Weights of a small image embedding model: patch size [4, 4], 6900 steps.
Rows from block 9, named by matrix and row number. Rows with one number belong to one attention dimension. Each number is 200 + 40 x the weight over its row's rms, rounded and kept within 0 to 999. All counts start at 0.
# q: window attention query, key and value (stacked) (model.blocks.9.attn.qkv.weight, 768x256, the q third), inputs 0-85
# k: window attention query, key and value (stacked) (model.blocks.9.attn.qkv.weight, 768x256, the k third), inputs 0-85
q.243,196,128,245,191,182,210,131,163,250,223,145,271,223,230,112,200,141,194,184,238,225,177,209,207,232,205,199,210,204,166,184,133,240,247,214,168,228,143,211,321,231,221,186,219,236,165,192,216,281,234,231,269,204,209,218,240,222,185,89,176,154,266,239,245,193,185,216,129,273,256,221,193,213,296,254,196,208,249,108,185,166,156,248,220,124,155
k.243,198,226,214,194,274,201,180,230,219,153,163,239,181,260,128,193,151,142,214,249,199,245,146,207,246,198,98,183,198,244,158,245,203,112,164,189,242,213,171,240,230,186,225,209,213,228,145,200,209,188,223,259,173,162,176,204,233,141,145,153,212,149,186,209,225,180,167,154,234,178,240,190,186,254,243,167,192,177,194,172,220,136,197,238,159,215
q.244,221,173,107,181,236,199,189,213,231,134,205,179,240,181,184,232,174,207,214,207,201,203,184,204,197,260,147,250,182,163,183,186,163,193,118,210,184,184,235,225,251,198,208,184,221,265,233,197,222,162,159,236,164,204,185,227,148,171,151,157,216,168,263,188,124,225,214,192,275,179,291,188,218,215,192,158,173,216,253,186,133,232,146,172,213,287
k.244,168,229,231,189,228,147,274,172,181,218,161,163,206,213,264,311,181,214,115,185,220,203,243,247,163,144,173,258,212,228,207,166,108,232,210,142,199,212,171,160,248,152,202,222,149,235,222,177,192,139,155,149,298,280,241,204,225,252,180,182,214,207,200,189,159,192,249,150,214,178,231,201,184,196,168,124,177,135,281,161,145,180,267,206,175,174
q.245,221,215,179,175,236,185,179,207,230,213,246,247,151,156,197,194,241,199,208,193,229,163,216,170,218,158,206,125,194,224,273,212,224,287,209,160,225,254,167,189,129,150,162,172,169,247,175,244,178,245,241,199,245,246,186,273,195,194,105,166,233,169,170,215,206,159,277,234,114,193,149,146,161,190,166,225,299,282,231,185,199,191,222,218,234,206
k.245,189,231,224,235,183,261,176,217,187,258,291,99,147,251,155,266,157,250,244,145,129,154,173,196,199,156,277,192,173,158,231,166,122,178,141,156,208,159,237,230,151,149,139,185,175,255,241,199,242,218,205,231,236,159,258,273,188,179,201,237,184,232,194,182,202,173,209,185,284,141,156,184,199,229,258,191,167,192,161,255,233,142,221,223,182,140
q.246,246,176,252,216,213,222,181,189,293,256,256,255,135,274,204,252,185,211,262,236,237,210,214,192,187,237,142,134,263,215,177,239,172,216,173,198,184,179,244,212,148,166,181,63,120,226,153,170,216,216,135,216,220,181,138,183,217,203,223,155,254,269,242,220,198,195,158,131,162,188,167,176,212,198,152,167,97,269,176,199,224,119,153,277,192,210
k.246,172,183,225,208,130,130,215,235,170,220,177,230,158,235,131,233,223,176,143,208,299,183,225,259,202,261,200,194,222,179,133,216,252,224,186,201,244,196,268,133,217,190,198,164,224,171,133,219,229,254,207,181,207,192,207,204,183,168,190,180,193,171,253,207,139,233,231,208,225,172,150,198,215,192,219,170,204,173,113,135,228,246,213,209,133,157
q.247,166,240,250,278,218,195,272,217,213,197,328,220,192,253,175,163,317,210,213,192,209,187,227,117,113,163,159,180,200,201,218,180,163,210,195,208,216,184,236,196,242,232,213,221,160,171,238,175,194,177,274,188,228,170,193,221,179,142,174,244,208,202,212,132,202,273,209,205,178,187,249,282,245,201,169,190,199,254,174,216,155,190,240,181,278,232
k.247,269,221,207,214,189,204,224,195,168,283,231,221,215,185,161,240,144,141,261,257,225,202,132,201,254,140,182,200,196,230,227,170,176,210,196,206,269,162,195,258,206,162,221,186,139,248,134,179,163,156,177,232,223,160,204,173,247,239,211,149,180,139,180,291,226,206,269,200,264,208,254,316,228,156,220,192,141,176,196,213,210,215,207,277,231,219
q.248,188,260,249,243,205,175,203,206,169,190,208,154,204,160,179,178,216,192,227,228,264,185,186,219,164,207,211,243,208,185,184,220,214,244,169,120,202,129,193,151,187,193,160,153,198,176,316,205,243,231,239,197,182,189,201,199,211,271,90,233,196,241,224,264,322,230,190,236,230,143,173,148,186,267,273,184,200,207,203,191,226,125,240,168,255,234
k.248,202,184,155,180,199,162,244,134,243,210,163,196,95,201,214,300,138,261,237,200,180,172,89,196,224,124,226,231,214,232,229,206,269,176,220,173,227,222,188,207,233,204,238,184,101,281,198,231,171,156,208,209,190,221,153,174,230,269,173,177,257,208,122,194,166,204,178,240,203,245,194,210,149,249,231,218,242,186,143,168,207,146,241,205,114,256
q.249,183,177,249,176,226,204,231,164,164,158,189,119,196,165,159,162,232,233,110,216,234,215,187,197,127,234,283,219,179,252,267,140,191,175,267,208,220,264,244,181,188,192,174,179,213,200,261,185,191,279,196,219,198,182,255,194,200,245,268,188,248,196,212,215,258,161,225,171,127,210,241,253,240,140,134,200,165,198,178,213,219,261,230,80,168,163
k.249,203,190,252,207,67,199,183,213,240,138,229,193,154,148,206,203,249,347,258,189,157,183,211,214,223,143,226,161,213,241,209,247,177,259,145,201,222,211,243,195,174,175,202,156,162,208,218,162,255,202,199,210,170,187,196,253,198,229,214,251,267,199,174,192,243,215,106,190,94,267,142,163,200,167,202,247,220,212,185,195,272,175,173,106,171,211
q.250,193,190,244,264,198,233,173,157,282,196,229,241,229,220,228,189,203,238,283,289,229,211,88,232,168,197,198,171,180,214,264,218,209,174,199,231,185,203,251,231,236,157,270,140,193,201,193,206,189,255,194,180,195,148,276,254,175,164,301,194,192,259,210,216,267,199,164,161,211,202,208,261,142,165,242,216,233,225,167,201,247,146,204,190,179,224
k.250,170,260,246,184,240,165,156,226,243,193,188,255,179,232,244,172,188,144,292,186,194,216,202,178,200,167,156,189,276,128,247,187,263,184,164,153,125,245,203,199,185,171,176,277,246,183,212,273,255,205,188,230,131,155,190,188,207,182,135,261,163,296,234,244,261,185,161,227,168,187,191,187,239,316,169,224,268,230,110,219,180,161,245,225,167,146